Weights of a small class-conditioned spectrogram diffusion model.
Data: trained on chords played on synthesised instruments, 52083 training examples.
Rows from block 2, named by matrix and row number. Each number is 500 + 50 x the weight over the matrix's rms, rounded and kept within 0 to 999. All counts start at 0. Numbers have three digits each.
# q: attention query (model.blocks.2.attn.q.weight, 192x192), inputs 64-127
q.0:502555502615480512542498549489563604464609508603474416406518446579402493454396403589419368505409495509479515392493527521511485510530479599462507491447468470540650527529510522437521478473444507
q.1:485425521716520505487546532525476466536499466496522547499483513455437435619416467520446530453483510462473500625530537563482493450553447548542388543500507547577599519496526473507528510491386518
q.2:472550546476418537348462516521667506419504513448497387452625473464604476577536369411523532442479552492491512506531559483565458419487562584578406512420489574487496491559542454558418469486521481
q.3:564525447480517500435525552480557567546583482505545499617439501562514540352547525588421589507465455491505566420490529567540496499549492483460383488545397473565506458410534465506506495537484396
q.4:541477454479417519478506554539600485497645420478487457532510525576438607508511407494408525551643494486516564465498594511589506599569508522390625428406594423421406553527634362550589494494533541
q.5:569514527502553441523484578523512480367404426523454589533599517496497303648501473401334505394514436471436554439502493468529543466505487461507332531556529445469428470587529601417500599509540506
q.6:491490544527533514696580528572587508607477404554470638531575400568576458510485627523620518540537431507493506341503627431436505494544494481518363529388551515466564476564448469610554502537472502
q.7:477511477454457470536506578501527439589435531551339490518537510449530424452562651487496414432505508528467487506525521525527504412535492536548578528546430557518529426567525319388397466498443537
q.8:531384469552519525525504512442506555513472463341399487329493502472544483477586596580522446429476448468472472548503579539407448562479518530421400483420487443481517492560492631454490524494490476
q.9:565384486455572451544577521467483554407568525594562471440551544431521419518432565525614452382465504510460481476487395516461462507553501576532696619593366536420489543428499457472528479434520396
q.10:521550525476605417654492458480472442459449632510514572431532447480453549550527562471512516523526442545528513528445334580459448417551477466446571488623449509562473544567445573610547476510611465
q.11:475469553480580470515425540483600412348460537559564495493542451566561563517483530491493545523566468504485450538487387521425569458479419549507571466421490562675498470451554508430606463503534524
q.12:496489469518588489447423393496532506527453503372503494500592483564598546346518533586521480501352480483454505604479513499603570604515518406467528496511517414486428409445482538537479529476438455
q.13:488509503450424605466443395443522452440537537557414475520477399542429377430477650546355498361481543490483488579512500561562372388431528552572566552549477575526418522498471500462590539528535380
q.14:500565500513637507447507509513429516523512578446531565460518641461507478460577405525494508479529519479516513421512473529573474415465491452625636580564530446507458461516520570476536579438551505
q.15:523479470386471526506544533550559548409476428551616504406464477545493531464390549439593500563569475484491489585508580566530539459540513441418316545417496567416523492553437434389596540539509561
q.16:583548548512420472443564603535521541532503488449579517481414472414561441570457543563472522529435507487538525474509461495498481604505512491553602568505506600551624463517536572570407571465567473
q.17:584425467464538506662464480537518533513403486471504625477495448595591532442456485484626536459532466443477517441487463490420551534538468529421576516440499578509420450440402460685490570488367584
q.18:491549508652559482698491485520508527564478531506525590555481449428456492447455565478584551479440535513478478458478560422565540545595548551475495416389453537615519418528483462352567604497540549
q.19:430401478480474526368466460450560435477412592550404598463446525395456558525559434499310465561398495529441597418449471461493453525549485440444572527601453475440467428424514587449433483465486496
q.20:510457505484633531579518523534480442515611496484477642420485501537486484444518456487434433585483470493478495604516445526404488574527532512503533466463574486561553472499521368579555519462398515
q.21:517485486482616488501439443481474416539547512434513511537531453547500495568397478464557596617523491493472464577491670523451523639501479573414609506509469485501579571499380529699479542534451472
q.22:483436490554537536547484507395475508489428359437529543408516542418552513398490476473444436616507463498566522604473401606487414428464576455464501557481648588572491480433531509485572409488494417
q.23:511454479540549555657393558507447560508525550524549445469384409420616519453528648413564530528622460500472516318550531426595476495548539469537382516516462484556566505437353459547574515459446557
q.24:502533529602496422588454494532541512467463501332528522528503528441499513544506449491539397340396513478567504409519467535541440409422468519660513512551544548472477596503623545453538482455385413
q.25:533405533519416538489562318462452555607459478477511479476524571483544614524592491521584450580482505484436508409458507471384617478590464638508600531544542476473538469437579599493530511497400487
q.26:485523534542400508566555487490409531524522558469436567505515518489292442572538492505588547417446485515510488499494503547404445532491476566613512575586511593574442637426480392506459565471545533
q.27:509544512464545446630555566557555683500484497520624570541466500466606458556574451454535515500591450494460434678561528494494467533525514563547431438513438585372560470488388558521556539494416545
q.28:447528515465545475418587458557468445517550397466566482542386525392506458457457383477467531609506502483460509352506562487391423482433500457609452520518483447466502338563454472588518448467470511
q.29:541553440573431459442514582474532529575530379546484477465450562437573469498602480476547532651557498510500458668515565455301538529453466481541497674611630448454543433483509557450536460551511400
q.30:460506429500518536540433509504346600507550529511484531650413561408483389438524500421325480393470511470460462581581539530672498249468452454334563463500515540488385407587511501574445510469466588
q.31:507548519478512572404468640446509512466486437550461557550586594554541570526656566595618544617576504525456458520492448493605495544516536553446549410555514506540600634483552506447533432467566530
q.32:504456481663429559482505492491463468696623458422449525477460548481493468537678492565447348427610499509421525401507499515503488548511483436399598473473488474516549408413543564624564487480555529
q.33:462459562576493513583547564540569501447469520447434485507481513565561435493614569708487492442509530536451518610529521452548506408496443536539429508459452560513529508465448610599520526517507544
q.34:492650546464450533585439460498428512532518513490577458419461423477556418425537597449424674451494543474456504500577531498531473439506529390607420505422591553541478488447469618559480480472514472
q.35:544554494478485479529498438502564460537412441501608499432529420488496365583345519664552527441496471512537537497459574515537461550517492543400416502490583545469561527585543372451503474517542390
q.36:542554469534515436543626446571574451512503542481507464490462560565409587508429636467420566540372479484533521428496528516556526636536463409536724546392296384516480372520453521493537481506545449
q.37:516557505503533470391467349517418495434555662480394562460397470414621359408442566424538531406549434497501558547466554475556603475494493480513252555687508441489395490516422452464449520508480506
q.38:536465518528526484471506498530588391544562610600579551579468404554574498602502495508642518543533465560496491313436603488458544468494536647542388497418426522517500555614534578491456526560527460
q.39:495605481466596466449474449465436554474458477527483557567489417431577509528374523492475519512517541514481503510503509510514513376537537493578538522451460592482444638457458478418375480541530455
q.40:508421493531578470434492500463437482467517547467411588402468487474478529542453413621511532510547478513495411415505528526464484547472437496523356450378485450510606519376427452611312492526436429
q.41:543390535540378477505526465462470495514585461464492510525509506430433510422469584487572466506548448508480513459456466575473463542532514398634641562622447560590394578487556427552486508490326513
q.42:545543540512473533478432474441358447407481507479474570492420478513442595530577494489431469498501482541498496598473358530501407437588588481530623560528553479478496435495566437502433637499298436
q.43:557511548532484487493425509489518583363547499550496539406495588470425498554439561513464607542529521506555424403453466491478614435552506515499597530473470508463524452541449444461548443474415428
q.44:461486459439420404391411633466586357541429557463505550488443482413500598550502470566582441371699492464485415469536526541622501533495461434425468584507412401402323594437484517429539408451498558
q.45:479545590497570494390507673463441522540518450549517419569601530415467411670502452531493457325402530494503545595469508600423389446465472448689567609575438485533517445561568534407582463541551488
q.46:505433475528409477523441497488554575498496486417437524498483573506466453540446541444398465450491522475469525406508439466482466414478524463520530569656571410485462522520483406531492552526465509
q.47:506414502565526481488585376514571397498393492511440435501484592471455546460557452442570505502451538558519513594485544535488564480485483568453351581423469517589442380585488457587496500544493441
q.48:531531539599540475569344530540381561498363533475466428521551530528496341445539501556508531564603475484490569516490477519417469593478484503529599516553538478508528515412508443461494489513493491
q.49:535481491620479495441453537530483600442437456538669647466380495500483496557653540483433484473593441491487558533495471438503545457543437480455631509466543526390443531546527479528523439517454525
q.50:489561445553474472506563547560588343507504458493459495533471479534625427414483494404588412636443493480459535559495591505525526577587494481500479421437439553463446513395603523509486575474494513
q.51:456535595499626512445567461473545489445462397558486509523571535635522631480492438514472473401601501500525493435517470545589455516541532532408529486601499426534432502474455429425454517451620530
q.52:519503520517516503521418510542421518390552492512375616375519552537461599586478549467599472595437475489487531701514449463542502571525514551582449513414395439534514569567418597441403510520567621
q.53:537400464412384409605509608499477509568495487479406592537485327515501642468578567520542531599471505527490471521501615517449509579460490456390581495583513441547461554506561521375588548547569407
q.54:470466514535465522390500498419566469599447596467486460414495500517562517409494530384348424417353457456551517513450422532364354431436594510423574470498471601471498588499496582506551406473505489
q.55:510474535454481521471414527479529539398608356515455536562586360763541534488477488476468512589500454535471505415540517383593472525547544663484457514496473500537559455469533518527449569529566583
q.56:513579545522504520517423553479573484373499454460482588568507577461369345437523447510531397412527498463486538411401435564500389480490556536744540514416442570555295410586472498484415467488633346
q.57:608497540391498593571513631493536506660421467538487437423591544474536589490424548600639492417639532564463542586531576494536632490633527419577653560471568504553509638434447488488605568579474459
q.58:493614543617542499457596519443491562523568400548461443511575563491588404464511479583611550499478486540487444373467455540390506532529482492605536555578587620452412508560514682574509572530492554
q.59:494557506558477404551597412574594375521506511596525465502534508555550453380445555402593442540535522521504407589556543459483502526490434521527479410532559522535488498556594373487488505497452586
q.60:537600481561512510570607513543387456467408573431423463447430502528576519501560544519451463549417572493494458257447539510457486376458551480470560490566474367539517568506619440428578520484463521
q.61:550512517516443441519591498448618451608627442487515485514467444409511512461454591524459500441544505542520501626515516504471560522521458563692566589567575363515524555474467558583464492549533495
q.62:406513444556434565489494497491502536439535411403475490557528479500498358516527474480465486399562516454497458497547462489530498235480475462548583397494464494420292546409479461436475454441418567
q.63:508416436465606534542515387423656567507464513525631636535496411313333592602473491513600496513598516484396483541509397422480456530566534570550586571546579445542434447535445477655482518469579541
q.64:483522531488496515456522501551471425478443508486481470553504476484530506500496489430462492456505546453494479472462494504573457526520573459458483498495486546509551478512509509518484521582496515
q.65:469519584468500423436483527497465517491454482491507477499470532518478533483467479461477450478486429563591420480450457487452476563527456530587498560541511496539488505460511505445501508528511480
q.66:461475560487473598572502489499518544447505492474517480538461471542523548461521506523449455516487437500477478479463554395354533527561514540505541560508508545496523567440512505489482481431473526
q.67:498480520485461579512517518562533478447474482487475530501474506490525478469486428502518531360452602531530513531536438432482562440471525477526546532476490534509546514492472471537505456539477499
q.68:540493479478478449480460462522500521489497487506543501452484441427435415491521505552478475439469551540429528579552590499456513464507573531532555487549477476531445522484525498508504545524514590
q.69:476483476513501406466545508568479536491526471504525516468485478460528428483524483488508516450477494470463495501452505450500542596538485539578484470559516493509517561420519511502505517403537476
q.70:475522499513525536426510500491485439506465516488521519532485476557531541487532510484348459525480494465525450547547420503407444554466512482472617581444475514513476499572589453501526437521579459
q.71:541504550514502437501516561589597518514557503519516537476505449370478483463518525513502563456494450500527520492451550493547572542497462514549475461485504493477543491381512465477510608512460486
q.72:495433503459518437471522471426436486487484448480483514453458485486499536469502418482482465620438573515478389500469477446505495511602606487496514409544458451534539491501533481530488542472496557
q.73:448506547561439453457530536540383560517483509528508453510511487597527431523504507546340559388438499534450505513515549437611473537527562562602557366582523506502524500435530539492527521519453505
q.74:485471628505498545530504458458518437505514530508496504474527506505511531570506451483550513504486534480555554461425589479404466566421496494412354452454466452451558480447476432504555494512507425
q.75:560511516489528570493482525489516495469515544483501518470485536488477425496506520476548498483456472483473562465535555467440480548502446488548567467486551517536461512511547497494516504496522438
q.76:489506432521474507487468544435505480509482490504475487475503508500501483508502502501398440504509532482472474530566512670524431537481451465495495503515549547487498517588539500481536537562510444
q.77:477493548526526497525515519509482466477493488515527488485486544503487508475505500518579520517540581524448441481462556404516562433516492508606420468416527455460545511486481447490524519324619506
q.78:548504474500536538480513535500485488550492507467459505563491487513437480476495469497495430467468573503529478477541505490449381495498398480533678498478534550468535509567518511478470474543501509
q.79:449525570514476468457508475523487491440494506500430528471488498515500503470530508490498486460471437512623467476504506475445460448490502509406436473496534473526535542436480559434507541570502506
q.80:550489423480480521511490528532496513488457505492536522480522491439491551510500539536511488519561539481424484487451500545528456470502508495498498578463494485466499509539505447469551480504536565
q.81:527546419475481580525520483562578462536529457521504466551508455459508580477517482451524508589517506518442492532419484457519602535571415530398425428469518450493520505498483477478494535381498581
q.82:563507656554495407514542526520495529510453431489480497471524475559491457504500510550486556465505462463567531538498392509381409488497426565541523415548544520531515519492500485467525528417491431
q.83:542556540529451500520506541459462447484506520509510517458518494517451486532519536580431484561472565480463549475494518534551460551502494503687622510578551540524528513568545478479438473482573459
q.84:482530466471469505490557519539490473495498555503426506494502503444574467505506499468478534531510499495507423518481549536418368570424455473435462408480472449487449482482524534482495440467452390
q.85:594415557479489375541511490481528492493497521532507527493477518482514470508493505486552535476519478485459487519490533496477508453553573505589496514495477521516549499460511532554514527487502526
q.86:539555452489474462498485497434522462517476533496474487526499497506512502502493495522531403601480571465522487491389567441433569539505556428372519501444495466480471504574472448523484441434483452
q.87:433531548537491408501515537539505520504557522534441478572527504524516463440553466530521554500521424426498488476461462510507542553473565539482346348509472484465506461451455534430449506463463471
q.88:469512529496492456507460482558486542457529495516487516479454522543530476505520502565449518394504534496477531509518464541501514570470581478450582546507497573538501460497505532461500523591455496
q.89:516500442453457517536460536473463491535468493489524493494525501500436446495507479522438495518510442542394519542527484617534659395526459509575503519516521512516421488519528517484504419563588530
q.90:445519499522505487543528441514482503496518508520539529510466504470556531468542512459542480515544465490526506515419486370530551494530462501488442508526512503493499496494509467476542458480492492
q.91:479491453503484486502517514465526531480504482497469505533465523590498615478487479492372442528521457516457474554471417487505457538511535463476525360518522515437437464425523485473429494543562482
q.92:453478519504457512500498501460529539512509443514500510484506454480524551448496502461554518531492397526549500479456520551449429504471509539443457547486546476462553489492457479497461471529469500
q.93:467517625509455429527504502488542481461460528483512498541510446510521529510463492494402503531497465491541598530538576414447511489544469553411459554506499512483525478529479497528509463509491502
q.94:517495524502509504504525517475487474500511564495467509448489537450458469469511489578429535433480538535460507497563537515560499462476453491622494476557451530498392496492465543468515435547518465
q.95:451516535503499561547475518564488525512495562522481484541550526508562492511502562564459503487488396498580521496519443535463458443512455504430485505548529546470475466484490516474486442471537447
q.96:558491537514521463480511483456474469493489534509506512491483505499514517496520468498446509522500454483503445512550371500558449461511509510502475485507488518504496525545527509499523495512478510
q.97:605511528493476470512505524471464505507518551476502557521462529488522456456493513477550447510467395593524561508466419570490526537432493477542512493479502515513477544505488478493476505552487436
q.98:413485460495508591451535463552533572445519513529518516460494503451462408460502430450478507456600477548553539487440500461374571558520491517502530496484536505517477534487488523551469495473478513
q.99:438465475529513501494525481570500465428485474505492492466458451491436428471462460498440460602455537507490484474513430517580527560567495521605546449514474489545502515522498486516523542489523552
q.100:464468457534469501512455476456524537467500486495549534438488460500507478487478497516467512453471448533479479547505560493553500499602443527637583528494527445526500551465477504508511546538535526
q.101:588457553466521430472493483557543488488478499495551489484486522472426472531506474539479518555537475417480527511430528526497583497473499502584480493494531460509492532531526474492542550509552493
q.102:529530485524506469440511501426472507482462584498460515457541482496463478517529489522383453508536513502543559532526497504476503496490514506463627549481436550492499495448536472470494420519524525
q.103:608495540495444466555541503492450520545516432532509451499519475524459523484474513478555562509496509542455470485527461641457415429613482537537524411504485428486527481524530512491480587515516509
q.104:500584586470547410461479499408481427456528485499528487532512520443530516466504482513518488555512420510484527526475511445546619455669553510500494511519558522492509541537514539498485469411493477
q.105:482546492536482560447490500514504487594518516526459533467474512484520472510546526450491504483551573450511485513529529549584503361541426510588525543516580523486481546489508459533456516464540530
q.106:448516457477549563531565508506529483535506468490500586441446510537514513551477509466602475463553398474569495488440446527548470565520496513505327520574445457508559555464500461504441472568524379
q.107:508506523514510415472521514378511531514511456518514515483513527478485464530504500487464516459539401471564598491560592487562558488426471510462551562543529548486470566406446480492444451478517489
q.108:587496549475477476453418520574437465503448490467521515486466509517453484484513470517480504483475458594456531530493522449556486500573519520503434534505508557521505498522491508501532525532496512
q.109:413520507538538528464481514530493482550480514513427458548512556503470476548532508568486496483563448546446465481547603434543540539533576494577440431506471499478511470491508454452440458535508488
q.110:516541461504485566513568474507518509495480471505461485468508515470503513564500470439509459601474537508518527528547467466471557454558431524484619517482488534521529530557436512501468481495506495
q.111:494490560481503544522483456468557534494484511488538467515519494532524519488515521518446499485501420458519513506517518531506526457475561532382533576511499501484502496432480565484505492487476490
q.112:474571546511493409515517524557523469551445508472515509515507519495516518504525547439448472605517427485497514491415550466514509495513472485523461479506432501463478518443551497428415426537479576
q.113:453475522480500410549546479504536452544526475554520511530496466555564528488516529487541532521562490552503528518561487522528486522537466529392423527487455480521565477522459482516531595429533480
q.114:568523668528496366537513508520452458449536485478481507533511501546499518509497544512502501532467428461577545542474477561436516556595566500411545377494517463502475481531469546469510519493480494
q.115:607496555475457511547506545498476491466483567497543529446520521480479521500476526509521510486464462515527636444522536434530522445491432500679562550530531509507432450453514534491540537565544468
q.116:505505496515509495535551511531486486510487475530490511516542495507506526519535444476513497477529483464553498523471462481523365515484524494543373436484502498511511506487448428534474503528467501
q.117:421415515475485539545491493515531522549512464551556476493482497557496463555488503481497532594534524541549537504496501453489552490520520487581484426507531437473502488510559504534521615545509476
q.118:512497482496464414474427480478448524498495515512529506496446526534575491560437485421552474410444534513552482497431565616474486463607529505396566503535488488544483544511480444438459471521504493
q.119:515511567519487495526538492552489518507496465558514482496478506547509472525530503502498525525520493501535514517522462531465521481610485559466427543498541491461488473440437483501528520449477511
q.120:488515512473489413501500488539505535486530538513485522503530526431543501503551507503551533486487495381517550562549518472458567433512501489499533481487476457523509487465460500500469493549499512
q.121:405516560516452531496464524495444421453529439506523519532495494434540395466498537529476460407466519513473579447570473578515564497524459442456485560512510568543486535540515587504480505436548498
q.122:534483481467492535485559499468476475556528481515502460538530526493539544523528527554542568575521564499523561538471478482466500535423484471487444390435548481470578521481504535483497456505546491
q.123:448478545450464519502460494500549576483515496477517518558494534421522569497486460458486491543517549417547430551502421507568466482480472486416601553517516467463424482545483493480513526441508510
q.124:542460367505451489448485482531486474523535453515483517432495491536528532481481492465504519497473436555485473485518515532536512408524576509400449537472501451479564495408457528474476452481459509
q.125:450514478480485474537494520461447498511498514478506521571463492561514556493479495525473450448497486461470481587507543446475526456494389512507461517471431570468492472543483503516487495482439512
q.126:440537480530499458433499536583472520478476517518488457534510465432506490455511492461419532452573558571408455498488539490540460576489531539641448502540591491502490478488503498437524524507516501
q.127:545545601512499529534502503559553487514488515511499455530486467509478539490483528564438507509486544478547559495493498509448545413533478482479409421496501474497435483529487484489503487507475524
q.128:584494542520470527476528547529534520480474518507545449513501508519529493509525552501532551373496483507546437464399508432572762645507555493510392458429478454488467505478460483494479434573496481
q.129:514506573474482454512480517430465502483467475523522473492513507527467431455505517490486508571571488489502495370429541518477456481514493493552517587444499497532496513589502484510516487461516473
q.130:513504422448514487449441518563503371434490483494550516522461506498496489449486522440349477569492469504495486515547401534571387388391449454481496562576542497491448466574515520490479448558485412
q.131:473458508487522449548536470511520492421519510544483513505510480497510546427517508481516519555510473466472472507539593479485486496508480544448384455496450482456437477444424453499502522439469494
q.132:497507578502479478549530506527521532512520543545524520517511549525513535486492513489590462493522495528520496542470548550460467441460482540388443529494468491485562496414481524516499422580519461
q.133:594395438478434469486488477441446533465462516481504455457443519522499450442490491479419454507511494513479583535589458520526438463461536497524522481567514535520503485546478517468503427528478488
q.134:523501431507591586438503479550484494525428423457458496473446483421546499468529481440490518414524532525429488556494477530433589439466493548448437430488481508518459481448422510509483494494471567
q.135:496409526473458495598501542570550552603534545545491480548551458558607522507534517538441535460587460528495504612519486453592617597498468522493401473348456480466458492498472436552514485511442605
q.136:524493550511521560455546503538488488467527492457467486468511498571442477466463454499496493751438510541439447499450450481404455413502424485572483450501473456513408511538483499478524504519441461
q.137:469487532523514512466449547511450501485525518489501543448517530506466544573504526582718485425456535494486511456549514539480585505496492548578558568550513547537491537569468513508546439504534469
q.138:509541491552482541476532539517621508508490531493548516526505522434469464494510514486535509397547494479511618362497471623512490473546538548686615616566545606596541522508489544471512559592550446
q.139:513535501557369515555488492548585485456552448493489473398541461511390533524512526591533566503562443547441562665595567559492467545577488626749507500596623495526549589460524518483508539557464538
q.140:548473497497534494513435466475540466553468505511472494530495487553478501492491480449475440580564498548484500591432500486511441533498462479462477426475481446492500459553498437528473512500496496
q.141:501534421447507479490476460533429491516469522495445488490472531513499503456490463450521492580555520477491459506509532460540493425370503462501493491497472488471418474507459451516496499466475597
q.142:554462456493500516511538519501474539483492503479548496456478529563484529509498508529538501554477456513498469260527481480463437584496443504448458439436522424451494492496499524448533463551462522
q.143:527539466524572512529518495465515479576486516452474608473480560509510583548550477435471493546598442534515442436523466607490349423528547505507584663525475599571542527540504517539495597409537412
q.144:410531487530579377518589543495597525483522568432419559493458551538516463532495509554506461432518482475531467657480566483570392533499462491653605582518599570551492519429465513527530473464518464
q.145:455481545470487423485558523455537502488495498467520520490525509514537493534501508454506519431467515531446431619516426527481479488410412481451426508504513535502495510510499516560502477507476437
q.146:576452487558519471444413484553426479475499558501496455589442480446474522492494475507271432350411371445409535526443563424527573654503477405321394271465498428450355448580556524589482396521400460
q.147:395483551534472537547551482529550512355531498491533476495522548470524528525430523541504461458550495511475569684559556490496516597458540475544506422433450452454476461500401433493504454477406508
q.148:435534543493496479513547494518558416556518507504431526513508463534528559529516543523536572522536520540514572484526591378469549510517538514446475431486432444504530460459435537513491450472435528
q.149:472481505496472528417505507482422531449492432428497486460460486512449522508471459516573480743600490476474460549541512512438493393454520526568570453513533488482524515589454469442478451498423510
q.150:489544480480489553462489475447443472459510552445461510439487590492443560521483484492466481449454524432452505510513506465586440446462484443408458437463446456480426433526492479479483445444497465
q.151:499526511519507484468536503534464505403551514526515488449516532495505440469487514590408464491594565483441492360632565421412556474443477505480487441479526513480457514503476455543496471406549552
q.152:523523545475588460469538486495494538504439494517507474498475485520447562419504503547720484460560505469565393440382480565447557466614551585517511594491539557576655522512450503547503557562472544
q.153:479523543510517480500531535494574527420506481575538510488518522437552389551505513452476545430446537509426519478470584524421582475518535588647460567429484517512468506535524485461547554421464560
q.154:411475514511404460505475506517302431518484529463472456517549445369481507641523531557652500483494435487440527386412450484449275674285528449493485620436551481512469503516473473554465470498539456
q.155:496499545484567408527468495610641484437483535505478550547530489586518486533496471526478529435520528534531450472503476386512450625425439524491521469528457509484515491435560467527479577441466586
q.156:534512449532589524530518562521500474477517523562523567548539484527512558467532517416484540272523441524517577423512456505524608542540505529535497535474379484481519492441444462487466428539474432
q.157:488558504524468504565517500504625471568473537592497513524562445573586490520493508475508485543534519542445515490581507472547569384547499597565425561510483521544475516430582546540534493561555467
q.158:524483510460480493513522487512474489494476527538504488490526470498541446513471487599534487542535443514534499575429534415524597503457490518350501437382451501471552477431470456499506506419490497
q.159:469454548437498492496463498440493592489517474486511528502498506467471456501486518497503491461473492522460586395606556577501544469481456499511575462531502522504457536439524459518488530539518529
q.160:463474445455497448517591500510543488490459545511509459487510500457556483496468568523597564512502492497578532521485508460559682604512478527507458467466493453480506523511464501544563467490458542
q.161:548494423436410551471439448461493384502482455475524443519520505462420530501468519513480470445486521506448552462431488491465480561577534483523517543419501556536446448508534501478517520554510472
q.162:577504518437524583472441496541455505533440505512565541574485514559519507527493464480414471463499474514417515542502469538526379410392457410579562615522504518511453510561458506495501466600512439
q.163:536470588516499438543497531589530464489476537555564466519532483514513495501501524492540513505519516539500528449510514472428626470623516523537403454466507511440542489453500498488520504483506490
q.164:483511541516484420472515570556577514421508549514522509539526522505511556510529566578592519492547537508508505500560556465410519548521495511554526388510501497499512472544514508503524481502586493
q.165:499540489457497472455453530467499460440487522510496497490488517491448546435490462453464458525520590510537484460513449458551435498491467508626542549530499463498528476521499520435508569435477498
q.166:506558570461486536520528495488497460521434439497456516493497535497522516511479483511474499421563485514501537566543490429456575424498442519550489476518453534542575510466380541501514499522446459
q.167:501521486524475504515564461606573497510546562544451515439452508582535600478489554556572536506498400531399497495453553485429548528487463473616477476478479457443570479402479498487517522408489538
q.168:510465517497561524430508523513526510563521504514504479546495524534470467513498519542482540549486469498509494530484512486377469551476462509427443461512547499515555564481470530489451518503495500
q.169:577480544459489451463474480453477487469494467494484511486518506473459464433460498430424494447564592494527460419624563505457490515552430489516538458478473460454491499508524507523462545530456486
q.170:518481585492523495506517496513549526478502507528528489481552559407455452505460504499457485548445429463521513478520428587525515524496460478670627485587491569553540481443540510515479501541474484
q.171:559493521510483512466560505490391515427497468432529463486465489501471441505494517530543521457555436541496423572467522440434489640559366484593456506531450454472517522577507464561515511528569487
q.172:512507477533534479477487475552493479477506471468468527437518550502485494484488440516491495588549486517521480560454420484391471541503521481445504478478520489476477500524457452552468487531476507
q.173:499450524463548470442452451484477561509487539509502514459417523494535503464490494474633427628461493454507549583506561476456508497480471452437577515467460484483503475527456408525462427511485501
q.174:500434559468494515497538549518450580564477467472501502447478536558503517505480511527567510480474471523505442320599479521412474514497449509394489509465490460550531513530441560491520456488516484
q.175:575422441535571595515475491466549542516467540520489503529506572530551565509485525433568439478481527467594538487399441514515504359498532482541523532556500507504436507488500537523466457484531427
q.176:424489553485474441517505506480461594438478492430459576496485473607525501541442479623517460617436514473517583454460607555399434430435497548588635526491597483508524487522444592511464502546417587
q.177:530399494512513504462528503480481471453493495463502549439485447504512548485511522442516504460469519488478458532552499523478416447472430484370361470535528510496480553474496505590517506479530443
q.178:558481440545472572401529474419415558529484493467516457520488485471495523523483497513487437504597478435526513509417547521500515591564593434422515425470565460508418494436496475535437489489522623
q.179:376421603480514554467534498504430510497474479507472509510525524583529504469465476497500496478503469439527508703594562540461568470536469483444551444530462510451528489394534417527466462449480575
q.180:481529455468551549490493468514537507502536496506528536495473521503481568512507536547513521434529535476467445596514442488458506515580530512533455487492442376521524498506496458457515476482506517
q.181:458480496496465500466521507498643478528479540412544494441492529394516479473510482437616443487482447518363465455524578489436555510459487484485587533551453474512519468514490503440489437505489450
q.182:514500555501513418473456450483550507529519448480457472533503633503482591499436537454472487517424504511434480505584489503582473487444477439485507492528475523494531478542498483471456519558473429
q.183:476513504492513525511435467508600459467455457472531514494485477523497566484539496446592450534545500500532547434504484499490475530349498462502513534495429561503493483586545451506500448449494557
q.184:427536391528481491472541453496496510432520470443494478507499502541533485430472522497415494490498483478533479352443498405385474470521540454379458472488524514483573500454444457486523481470467526
q.185:470492531464489555486480519476508494501503532491542478544531494498528519500513544423468513561451456508399464549424441474550590548486503519633441588465506576513501512582486532486524498490525486
q.186:513443465462463463463485519548466521535480500512468509465481422550537519523514518476654451477472470474488522444564524484377361706456479482420459491537628509460469491481542518491471418547558476
q.187:504511511526508453452435534534448544471509488487533537530525552546448473559498479553528468537520474489506486444486477540431495600477482484398528463576426502484417465544553483460501513465485511
q.188:432501531527435558559553519545428538511530543425489510500535519474593475534526538538497517645574493476487550472532489529513509357523462491570506430461462545467410480471511509492475526545483330
q.189:482531545527484456553545504525460434503487542547498453541545481457539482497495493466543466512463465527534515471556488476499558449481513501570415551460499576485458510420515551522521439509482480
q.190:493544425433423540511537485496555466490466540519524489509496500561555422505524541484564479601512525458545547562399529440506491616430535534303511487492421464493565484436549508486525497482497546
q.191:515512503459508425526462521434494513482536467467489564538505482521456516487487517479542502559518461481513535437617514480504479508538476479505530473526454495488525503514511466505512521429513475